Weights of a small contrastive image-text model.
Model: 6.35M parameters, 64-pixel images, encoder activation gelu, encoder depths [2, 2, 2, 2], text encoder activation gelu.
Training: muon at rate 0.026, batches of 512.
Data: trained on made-up ball-and-stick molecule models, 97500 training examples.
Rows from block 5 of the image encoder of a small contrastive image-text model, named by matrix and row number. Rows with one number belong to one channel. Each number is 50 + 10 x the weight over its row's rms, rounded and kept within 0 to 99. All counts start at 0.
After each channel's rows are labels from the 100 images, of 14848, where the channel reaches its highest value: "patch colour" is the nearest of a few named colours to the mean colour under the peak. Only what is clearly more common there than usual is listed. The data: made-up ball-and-stick molecule models.
# convs0: expand pointwise conv (encoder.blocks.5.convs.0.weight, 576x96x1x1), inputs 0-95
# convs1: depthwise 5x5 conv (encoder.blocks.5.convs.1.weight, 576x1x5x5, trained with AdamW), a 5x5 kernel
# convs2: project pointwise conv (encoder.blocks.5.convs.2.weight, 96x576x1x1, transposed), outputs 0-95

convs0.279:54 40 48 42 50 71 52 67 71 61 57 36 55 63 39 50 59 42 54 40 49 34 49 53 57 57 42 43 46 58 55 55 52 50 50 65 54 44 53 56 59 54 64 53 52 48 60 52 47 54 74 35 65 46 35 86 54 60 74 47 46 59 63 55 59 38 52 49 48 47 63 48 41 64 43 53 46 52 32 60 59 44 41 55 46 40 52 66 52 61 44 48 39 39 58 40
convs1.279:39 49 53 34 38 43 46 51 57 42 50 58 63 36 51 42 47 48 43 28 41 43 36 32 39
convs2.279:43 54 52 42 52 57 49 42 46 41 67 31 65 45 48 43 55 61 50 53 49 56 62 81 30 56 22 42 64 50 39 45 64 57 39 60 55 36 55 51 41 48 57 47 46 45 62 34 57 47 60 39 43 42 56 67 46 41 49 61 45 48 52 38 59 54 71 46 68 51 58 60 59 50 53 46 52 40 40 65 72 51 57 37 45 41 55 50 42 40 48 50 45 51 65 59
patch colour: green

convs0.65:39 59 61 24 44 69 64 55 46 58 63 51 66 61 36 56 45 58 47 59 57 37 53 46 35 43 41 52 56 60 48 52 45 46 60 69 46 53 68 54 52 34 39 40 57 50 42 56 50 56 46 66 53 60 56 40 25 55 42 40 57 39 61 61 47 47 48 62 64 27 55 50 47 37 46 44 53 24 33 47 45 49 53 58 50 55 67 52 62 56 52 48 60 50 47 51
convs1.65:51 42 37 47 43 49 64 47 52 48 44 62 66 64 42 57 62 61 54 37 34 47 66 49 34
convs2.65:58 54 55 57 40 37 53 49 54 63 61 35 55 52 41 44 45 64 47 51 43 58 27 51 51 63 53 59 45 65 48 46 56 68 55 42 42 45 41 36 34 46 43 55 45 45 51 42 46 41 58 37 65 60 58 58 66 54 63 66 35 41 28 70 41 65 49 44 57 38 35 51 54 48 61 71 54 67 70 42 51 41 49 53 55 38 54 47 39 46 46 60 59 37 35 55
patch colour: red; brown

convs0.276:44 54 52 48 55 54 49 49 61 40 41 37 76 49 54 47 51 59 56 53 49 43 35 43 53 56 55 35 43 46 40 50 41 59 38 55 67 40 43 40 35 29 65 56 71 36 41 41 41 64 62 49 62 36 55 61 61 34 50 55 65 59 59 45 51 50 24 43 56 50 79 31 51 50 55 41 53 39 52 54 54 67 47 43 43 53 40 49 49 49 52 45 56 61 54 38
convs1.276:62 60 61 63 63 51 51 47 46 61 58 43 37 32 51 59 46 33 35 51 57 63 56 51 64
convs2.276:43 59 42 60 67 49 45 46 64 46 31 42 44 48 43 53 46 31 54 62 33 50 60 64 45 48 63 36 58 44 37 48 40 40 57 49 58 58 59 50 43 53 69 34 56 66 44 62 41 60 55 48 49 46 40 41 39 30 52 54 50 37 63 41 61 73 51 43 55 46 52 36 25 63 40 67 41 55 50 57 46 45 49 38 41 53 59 50 51 46 28 52 31 51 53 48
patch colour: black

convs0.312:25 52 38 43 38 61 66 42 54 62 67 52 49 41 46 39 50 48 44 56 72 54 36 62 44 55 48 51 66 71 58 51 37 57 65 52 46 50 45 48 50 37 68 51 55 39 40 48 45 47 41 50 33 57 26 56 37 52 63 68 52 45 44 48 63 45 54 49 60 47 54 53 45 45 32 47 31 45 34 53 59 49 45 56 50 51 56 29 39 54 32 43 47 48 35 59
convs1.312:42 49 43 44 28 61 60 53 52 38 57 60 69 56 38 51 59 58 44 38 42 51 57 38 36
convs2.312:36 40 54 42 50 52 38 43 56 50 40 45 60 65 43 63 49 45 41 55 66 47 58 48 36 61 50 46 69 50 46 50 54 39 61 56 53 46 51 48 36 54 41 58 55 27 50 38 57 55 73 46 57 40 46 45 38 59 52 61 44 58 62 53 49 28 71 40 54 35 54 37 51 49 72 29 59 57 39 49 43 49 59 63 50 53 73 48 49 46 26 47 51 55 59 58
patch colour: green; grey

convs0.153:49 46 51 38 39 27 48 44 64 56 53 47 50 56 26 54 50 44 65 47 54 38 53 59 49 74 48 56 43 62 36 49 45 63 41 32 45 34 51 43 50 50 54 57 48 58 51 52 28 40 67 42 71 45 52 63 55 58 58 61 57 44 46 63 67 48 29 66 24 40 62 55 40 47 36 54 52 46 50 58 42 49 46 40 42 38 51 35 51 39 55 51 50 44 40 49
convs1.153:43 40 32 33 55 41 44 46 51 42 30 54 65 49 56 37 43 62 56 43 32 49 55 58 50
convs2.153:29 60 52 56 51 52 45 40 40 54 46 52 42 45 61 45 71 55 60 60 45 55 46 59 60 50 32 56 41 38 40 41 55 41 44 73 53 49 51 50 42 46 61 50 50 58 46 50 51 52 61 44 48 48 40 46 44 48 41 59 47 68 49 45 66 47 63 48 42 37 50 49 56 44 60 67 60 44 62 43 64 68 69 61 45 53 60 40 34 59 36 70 55 32 79 65
patch colour: green; grey

convs0.417:42 55 44 60 37 41 66 51 56 51 58 54 38 44 59 41 42 37 36 51 48 51 50 46 58 51 53 46 84 79 46 44 39 51 53 52 46 49 47 43 33 52 61 57 64 43 52 64 45 46 51 40 30 51 43 51 36 62 63 65 48 52 31 51 57 47 61 41 71 47 51 46 46 39 44 46 40 53 34 31 45 56 38 67 35 50 54 38 41 49 41 36 52 40 44 57
convs1.417:49 56 56 48 46 64 65 56 64 51 58 68 68 65 48 57 54 60 51 40 50 50 45 41 29
convs2.417:55 44 55 39 44 61 47 36 43 29 49 33 72 54 44 62 48 54 46 63 51 32 69 53 51 57 43 47 66 45 54 52 63 51 53 49 48 50 48 50 48 49 34 46 72 39 41 43 47 59 52 52 54 52 42 55 42 74 55 53 50 74 61 52 48 40 55 41 61 36 60 47 42 52 70 27 50 46 42 53 51 53 63 49 57 45 62 48 53 56 28 28 32 59 51 51
patch colour: green; grey

convs0.75:41 53 41 41 44 59 41 53 49 40 29 47 56 32 60 50 50 50 41 47 58 48 51 45 50 64 50 51 55 54 46 71 55 51 68 42 45 34 55 65 26 48 54 47 57 28 60 52 41 56 46 55 36 38 62 51 48 47 42 51 52 45 39 41 53 46 62 37 55 51 78 41 58 53 54 26 35 39 39 48 57 56 62 43 67 61 51 39 35 50 57 42 36 43 39 32
convs1.75:42 42 40 38 36 48 60 63 56 48 51 59 66 61 44 47 56 46 52 38 36 48 39 36 30
convs2.75:49 49 33 49 36 61 59 61 77 52 59 48 58 60 58 38 48 45 59 52 42 59 38 50 52 45 37 42 39 61 57 37 45 51 49 64 45 67 52 46 43 37 51 41 52 45 46 69 49 44 50 61 56 49 52 60 58 39 49 57 42 21 48 58 48 36 59 44 67 45 29 52 35 55 65 38 41 47 56 52 48 65 46 32 40 54 48 47 65 33 50 61 30 42 42 54
patch colour: green

convs0.229:47 47 51 31 54 39 54 53 54 54 40 54 66 48 22 46 66 62 42 52 46 56 35 48 66 71 64 52 67 57 54 61 61 47 62 47 57 28 41 63 58 37 38 54 47 46 61 50 50 60 76 55 53 46 41 45 44 65 57 51 62 57 55 66 55 41 63 52 63 36 55 43 49 67 52 55 49 68 49 52 48 47 35 48 50 55 33 49 49 44 39 48 38 49 50 37
convs1.229:45 43 46 43 44 46 47 64 54 47 49 66 71 71 61 46 60 64 65 60 40 49 58 53 49
convs2.229:47 48 41 56 63 57 43 40 49 56 41 53 32 65 44 52 41 57 57 52 48 53 45 59 57 44 38 54 30 38 47 50 34 48 65 44 51 74 65 71 62 39 48 42 45 59 51 44 55 32 51 36 62 62 40 49 57 41 41 60 42 57 24 46 57 58 50 54 57 41 53 60 39 32 74 62 45 52 53 43 45 59 50 47 30 48 54 31 46 42 42 62 45 57 57 57
patch colour: green

convs0.406:26 66 59 71 56 49 54 62 66 45 43 50 54 53 54 51 67 37 58 58 49 53 49 39 53 64 45 34 59 42 41 53 38 37 70 42 49 56 61 33 60 43 63 51 57 61 35 47 44 51 45 49 51 60 57 57 62 57 72 46 60 56 32 61 59 50 47 73 47 56 62 51 39 44 53 31 49 44 57 57 53 54 57 44 38 57 57 67 33 56 56 34 56 44 48 42
convs1.406:51 55 53 53 54 57 50 33 22 56 60 50 41 47 55 52 36 46 47 43 49 49 57 53 23
convs2.406:34 43 46 55 34 51 62 37 49 51 49 49 57 59 45 32 60 35 57 60 62 39 73 42 53 43 53 45 56 57 23 62 50 45 58 44 40 46 45 34 40 34 53 63 51 32 48 39 45 47 49 45 49 61 35 40 43 43 35 36 60 63 50 43 61 36 45 39 46 48 59 37 42 58 40 50 61 42 34 58 65 51 47 59 55 59 59 35 47 54 64 59 70 53 56 56
patch colour: brown; grey

convs0.16:68 51 50 28 62 49 47 42 76 49 46 36 57 46 51 41 45 57 52 40 63 47 51 50 50 51 56 44 58 70 60 52 60 56 60 29 32 40 64 60 45 35 51 55 65 43 63 46 46 54 55 48 23 62 47 59 53 51 48 39 49 54 41 42 49 52 45 37 64 54 56 36 54 51 39 43 48 40 55 43 74 42 53 43 60 64 65 37 41 52 58 46 41 53 39 34
convs1.16:51 37 43 38 50 50 59 65 58 51 48 64 68 57 50 43 61 43 47 51 30 50 32 38 40
convs2.16:45 44 31 64 48 50 50 66 60 54 52 51 62 51 61 37 26 50 64 46 57 59 37 41 59 47 54 38 38 58 57 33 33 62 71 72 40 53 59 46 40 42 42 44 55 49 49 48 45 54 38 62 57 57 49 64 46 42 45 58 58 45 51 59 43 56 50 58 42 51 36 57 34 65 69 45 37 57 68 46 54 46 53 41 52 52 33 46 45 40 43 70 50 34 38 55
patch colour: blue

convs0.338:52 47 46 48 61 35 56 44 43 49 67 51 50 31 57 45 35 44 42 56 58 54 54 38 46 54 52 39 54 57 48 43 46 58 68 50 40 48 65 56 41 37 60 38 49 62 53 46 28 69 36 32 47 69 37 59 75 35 47 50 39 39 62 68 55 61 45 23 56 40 69 51 42 42 53 44 44 45 37 40 47 54 50 47 54 39 61 49 49 58 53 58 50 52 54 61
convs1.338:40 38 39 37 38 39 45 58 48 42 40 61 56 57 42 36 44 58 53 43 36 32 40 42 40
convs2.338:53 58 28 54 63 51 61 41 36 55 58 57 50 43 78 35 51 57 66 63 59 36 42 35 48 56 54 44 46 41 49 42 47 48 53 53 57 44 48 62 52 45 56 53 45 53 57 63 37 42 36 19 51 52 40 39 63 44 42 53 52 60 46 46 47 57 45 30 56 68 61 57 64 37 38 65 68 43 41 40 62 45 64 41 51 48 48 48 54 55 50 64 47 66 54 44
patch colour: blue

convs0.184:44 59 44 40 47 41 53 43 38 55 59 50 39 54 45 47 63 38 49 53 54 50 43 61 59 54 55 52 84 52 60 59 67 65 36 53 36 65 35 56 37 61 41 68 46 44 57 57 44 51 49 54 72 54 46 52 43 50 63 34 52 34 53 57 42 40 46 59 48 33 34 52 63 62 59 53 36 60 39 61 60 45 51 56 50 65 65 43 47 58 63 31 47 47 44 40
convs1.184:55 30 48 60 42 43 56 55 64 43 56 50 57 52 44 62 52 54 68 39 42 35 38 34 39
convs2.184:57 51 56 50 57 36 62 26 64 31 39 37 59 47 34 59 46 46 49 39 50 55 43 61 57 48 34 63 46 42 39 50 54 45 70 57 55 59 63 58 44 54 57 60 42 51 43 48 45 27 53 37 50 45 47 36 29 43 34 66 44 50 53 52 48 48 62 44 50 41 55 49 54 47 64 51 54 46 49 39 36 50 43 52 57 26 49 42 44 49 46 77 49 52 73 66
patch colour: grey

convs0.100:41 44 48 49 51 60 47 42 62 53 44 55 58 60 40 55 37 55 45 71 62 63 39 49 61 46 62 53 72 59 37 73 42 54 63 50 52 38 62 56 40 39 49 51 58 33 41 47 39 56 21 40 51 34 49 45 41 46 35 57 55 54 36 33 42 55 61 58 51 40 56 47 55 44 54 26 46 50 33 47 53 50 42 47 55 45 57 43 64 60 62 54 40 42 51 29
convs1.100:34 37 29 30 39 34 49 51 57 51 52 45 62 52 52 50 57 64 63 56 50 49 48 43 39
convs2.100:47 50 43 40 39 40 54 54 53 50 49 66 49 57 44 67 42 69 52 57 51 57 41 56 61 37 44 70 73 45 54 67 50 70 66 43 57 51 48 29 36 43 42 44 54 37 46 51 45 57 49 51 69 54 58 54 64 34 46 43 36 34 44 51 56 57 60 52 68 49 46 45 48 53 59 56 51 53 78 49 43 50 60 43 56 41 66 55 56 39 47 38 30 51 37 56
patch colour: red

convs0.298:54 59 37 65 45 61 67 48 51 36 48 41 74 31 50 51 47 42 55 33 48 61 68 40 45 57 46 48 70 52 57 55 49 64 64 42 46 35 42 44 41 62 27 43 58 41 40 67 47 50 44 50 52 54 58 51 48 39 43 56 62 58 44 44 61 40 66 53 52 55 38 55 45 49 54 63 54 54 40 60 60 29 58 47 36 41 64 46 69 50 62 37 45 38 57 59
convs1.298:58 52 43 40 49 56 37 51 37 44 45 54 68 51 30 47 41 64 46 44 51 42 24 52 44
convs2.298:41 58 45 39 31 61 57 42 55 60 48 49 65 35 45 68 58 51 46 53 51 60 63 55 51 21 62 51 45 39 77 43 69 55 52 42 52 50 64 37 49 56 65 45 47 39 50 37 45 57 48 53 52 40 45 51 49 43 61 41 57 70 56 48 51 46 52 41 54 35 46 46 55 56 47 49 53 49 61 63 62 51 67 65 47 36 50 70 75 39 44 63 43 44 45 54
patch colour: orange; yellow

convs0.461:61 43 42 44 60 50 37 47 51 66 31 49 58 45 32 49 49 44 40 62 54 60 48 19 61 64 42 60 74 56 32 54 60 43 55 60 41 46 42 56 51 53 45 46 51 38 55 54 45 83 49 39 57 42 51 65 44 46 53 57 42 51 29 50 44 63 37 55 65 49 39 46 40 44 45 46 46 40 61 50 55 50 46 39 58 58 64 34 63 49 43 51 36 48 45 51
convs1.461:31 38 48 37 36 48 33 54 59 40 47 52 75 59 51 51 52 56 56 51 38 44 54 45 40
convs2.461:48 43 51 64 30 53 52 36 54 54 39 55 50 58 52 59 42 49 50 52 55 56 41 57 59 39 41 59 55 36 35 50 40 57 63 62 63 65 46 48 55 55 48 52 56 63 50 35 50 39 51 45 64 66 38 64 52 44 42 44 56 48 45 37 51 66 49 50 69 44 53 37 40 60 74 66 54 49 49 52 25 55 45 49 21 55 57 36 48 42 37 67 33 38 40 47
patch colour: green

convs0.514:57 50 49 42 56 50 63 48 45 44 40 62 46 49 51 47 61 59 48 45 50 49 39 37 28 64 56 39 65 61 39 47 51 51 39 44 34 16 43 44 56 59 66 60 58 50 42 48 32 57 48 43 56 42 63 63 62 59 56 51 59 59 51 48 52 19 56 44 56 64 36 38 53 67 49 43 48 44 38 60 54 53 51 39 45 40 57 61 37 64 66 53 52 57 59 62
convs1.514:45 50 47 44 58 58 49 41 32 55 58 42 37 36 32 54 35 40 50 26 56 54 56 53 48
convs2.514:63 49 39 37 35 59 47 65 67 62 64 58 54 58 65 47 55 50 54 58 50 50 48 39 42 51 54 48 48 60 31 55 48 53 33 36 44 48 50 51 50 31 53 57 50 37 40 59 28 42 55 61 64 54 46 50 53 34 48 34 38 51 51 49 50 49 42 45 47 69 45 66 52 44 45 31 53 65 30 69 69 49 53 49 56 63 59 52 45 59 59 56 74 36 45 55
patch colour: grey

convs0.198:54 53 31 70 49 27 71 44 39 61 54 47 57 46 56 48 58 44 45 59 57 41 60 56 49 59 51 31 64 47 60 42 56 41 50 44 32 50 49 54 50 56 78 58 48 45 42 49 40 50 45 32 59 54 47 43 61 56 45 60 48 36 61 55 34 35 53 56 42 31 52 51 39 37 44 45 58 49 40 30 47 49 40 57 55 55 52 41 66 57 59 71 68 49 38 48
convs1.198:61 55 61 49 65 53 43 56 49 63 64 71 72 65 69 49 50 53 46 54 52 51 52 50 54
convs2.198:31 45 48 49 70 63 48 57 50 50 50 51 49 44 54 51 42 75 50 53 40 52 41 53 69 48 40 47 45 34 36 56 36 61 46 57 58 42 51 52 35 42 49 46 49 57 47 53 72 49 77 62 44 51 58 53 42 48 47 47 61 45 29 30 62 59 61 58 51 69 49 59 53 52 53 54 55 33 50 51 59 51 65 36 60 42 52 43 28 40 42 37 48 44 71 58
patch colour: blue

convs0.96:38 51 40 54 28 66 68 47 67 47 52 48 49 55 27 56 52 57 40 34 44 61 40 62 37 70 64 45 61 64 45 43 53 45 67 53 36 36 50 42 48 49 37 53 49 58 49 61 50 30 54 49 32 54 59 43 42 47 54 43 51 46 51 50 58 51 49 44 57 51 42 46 45 37 55 39 68 55 45 48 56 62 47 50 33 38 50 35 33 52 47 24 49 49 29 51
convs1.96:56 52 45 42 38 68 52 51 62 49 64 56 52 64 50 55 45 55 65 32 34 39 40 37 49
convs2.96:54 49 52 56 54 35 37 55 55 66 57 38 57 47 54 46 50 55 55 63 44 33 52 55 66 32 41 42 59 56 49 41 66 49 53 59 48 50 57 28 47 55 53 62 62 39 52 36 55 64 44 56 50 47 41 48 47 72 45 77 32 46 55 72 40 41 45 44 67 36 36 69 55 57 60 47 40 69 55 52 48 44 59 62 47 49 46 35 57 47 35 60 57 43 47 60
patch colour: brown

convs0.55:67 53 36 37 56 56 50 54 74 63 48 45 50 44 36 43 50 49 39 64 54 58 61 49 65 47 49 40 73 60 45 54 42 54 72 50 39 46 51 49 60 39 62 48 56 36 53 44 38 56 52 49 27 58 43 48 56 46 30 42 59 48 52 33 42 55 26 51 70 39 53 52 48 42 53 41 55 48 56 58 61 42 41 49 51 59 65 44 59 55 50 50 38 47 26 35
convs1.55:40 37 34 27 46 60 55 57 48 52 60 61 70 57 50 43 51 52 48 48 33 47 43 39 42
convs2.55:45 37 26 54 39 38 48 62 55 63 55 52 61 51 63 47 38 68 64 50 38 71 34 52 56 42 56 47 58 45 51 52 40 68 56 56 43 47 50 44 46 30 29 48 59 51 45 31 56 40 59 59 71 66 42 61 62 37 49 48 56 40 50 58 38 48 60 59 56 40 37 44 48 51 61 73 56 52 65 39 48 40 58 54 37 51 57 42 53 45 40 53 49 46 39 58
patch colour: blue

convs0.509:62 55 41 38 44 59 49 49 45 51 36 61 63 33 45 49 64 29 55 50 53 58 63 57 34 46 48 57 59 51 45 43 54 52 54 53 55 39 46 53 52 71 37 61 56 49 35 65 43 50 53 60 54 48 49 48 60 50 54 54 51 51 42 41 50 52 53 63 39 45 39 56 56 40 42 76 42 67 63 55 64 46 49 48 39 16 66 68 63 50 60 25 53 44 49 55
convs1.509:52 41 38 50 47 53 43 47 36 42 35 53 69 59 24 46 39 52 41 49 48 47 31 49 50
convs2.509:54 55 51 40 46 55 55 39 54 37 53 59 48 26 36 48 57 55 48 45 65 74 56 53 38 43 44 56 21 36 67 40 54 68 71 46 48 49 62 56 43 51 58 45 50 54 48 33 41 59 41 51 40 41 54 52 45 40 63 49 53 52 53 40 54 36 39 46 59 40 49 43 42 48 46 71 40 44 67 42 63 45 58 37 42 45 45 56 71 44 53 28 57 55 51 47
patch colour: orange; yellow

convs0.0:46 66 71 60 58 72 53 62 26 60 51 32 45 40 41 34 30 38 43 39 37 55 51 51 48 51 45 52 65 68 46 26 59 41 74 51 53 50 54 42 51 41 50 53 53 42 34 31 48 46 46 47 58 52 47 38 43 57 53 58 45 54 51 59 49 54 61 49 68 48 40 42 61 28 58 49 62 46 46 46 44 51 57 57 51 57 46 60 51 61 59 43 36 41 49 44
convs1.0:47 54 35 40 36 54 56 62 44 43 43 51 73 48 38 39 55 58 51 53 32 33 45 52 42
convs2.0:57 51 75 41 49 39 83 54 30 70 53 45 48 57 50 49 42 48 61 36 21 31 41 46 49 53 46 54 55 54 49 40 56 49 64 55 45 50 37 40 58 53 63 57 50 48 39 48 39 53 54 54 62 48 58 60 56 48 43 55 56 61 55 36 47 30 40 56 61 36 41 39 57 58 44 64 43 53 55 34 41 47 66 33 61 56 46 47 49 48 45 41 63 51 52 44
patch colour: purple; brown

convs0.213:31 37 57 43 55 53 46 39 35 38 45 60 50 40 41 43 37 38 42 40 37 36 36 42 41 35 35 63 44 27 64 43 62 51 60 57 41 64 44 43 41 31 29 55 32 24 54 52 37 44 52 55 48 61 48 40 63 52 45 57 67 63 54 39 39 49 49 54 51 59 43 53 45 57 56 45 47 46 47 46 53 51 57 41 36 58 37 65 59 50 42 51 59 54 57 48
convs1.213:47 40 43 37 41 41 47 55 55 36 37 55 57 57 38 41 50 54 44 41 38 36 33 40 31
convs2.213:55 44 36 24 52 49 34 39 39 47 31 55 37 56 67 33 37 38 50 35 43 37 65 51 49 55 36 32 51 58 46 56 34 51 41 56 64 41 45 61 52 45 61 53 50 54 47 52 55 67 58 55 44 63 63 65 57 48 40 56 41 65 67 52 40 43 55 50 59 52 48 61 42 48 44 56 69 47 70 45 65 60 47 59 54 48 59 52 33 38 53 51 38 45 46 63
patch colour: grey

convs0.307:61 51 35 40 46 62 38 40 48 56 57 35 59 25 50 47 52 24 48 41 44 59 74 48 57 54 32 66 54 54 46 49 60 44 62 48 58 38 36 64 52 40 38 68 47 57 58 43 55 38 63 54 63 50 50 53 60 56 56 70 37 56 46 54 55 36 57 46 57 53 52 46 50 29 56 45 60 42 58 49 61 42 56 56 50 57 43 71 62 48 59 50 32 41 52 60
convs1.307:44 44 45 47 52 54 44 63 43 44 41 56 71 51 42 41 37 58 30 56 44 44 26 47 46
convs2.307:42 56 52 47 36 76 52 36 51 61 46 47 58 47 41 58 65 57 50 41 40 59 69 50 41 32 51 53 42 36 66 42 42 68 51 55 65 51 57 54 49 52 67 49 56 51 46 40 38 40 41 51 44 46 53 56 41 41 39 36 69 78 54 52 56 51 35 36 73 44 37 43 46 61 53 58 51 39 58 63 52 49 55 62 46 61 53 43 65 34 37 51 47 60 57 49
patch colour: orange; brown

convs0.254:58 52 50 46 47 39 50 62 51 48 69 34 57 45 55 36 39 70 46 64 44 27 50 55 37 64 45 42 59 38 46 47 69 49 48 60 48 41 22 42 34 50 40 48 50 56 46 47 64 51 39 41 51 54 48 47 43 45 52 40 54 67 44 51 62 57 56 53 32 45 39 53 37 58 49 44 36 52 39 48 42 27 60 37 29 58 55 51 49 34 56 72 56 43 50 46
convs1.254:51 41 50 45 46 52 51 46 48 50 58 38 40 47 49 53 48 42 85 30 49 44 40 37 47
convs2.254:65 53 39 49 52 46 76 44 56 48 61 36 50 53 39 49 47 37 33 42 58 47 25 36 34 49 59 57 49 46 48 32 54 69 50 52 32 69 55 58 34 50 48 46 48 52 32 70 40 39 37 64 40 48 59 40 50 43 48 58 46 44 57 44 50 51 53 48 43 36 48 40 62 46 48 36 26 40 49 37 48 46 45 46 54 49 52 51 64 56 65 51 60 66 61 52
patch colour: grey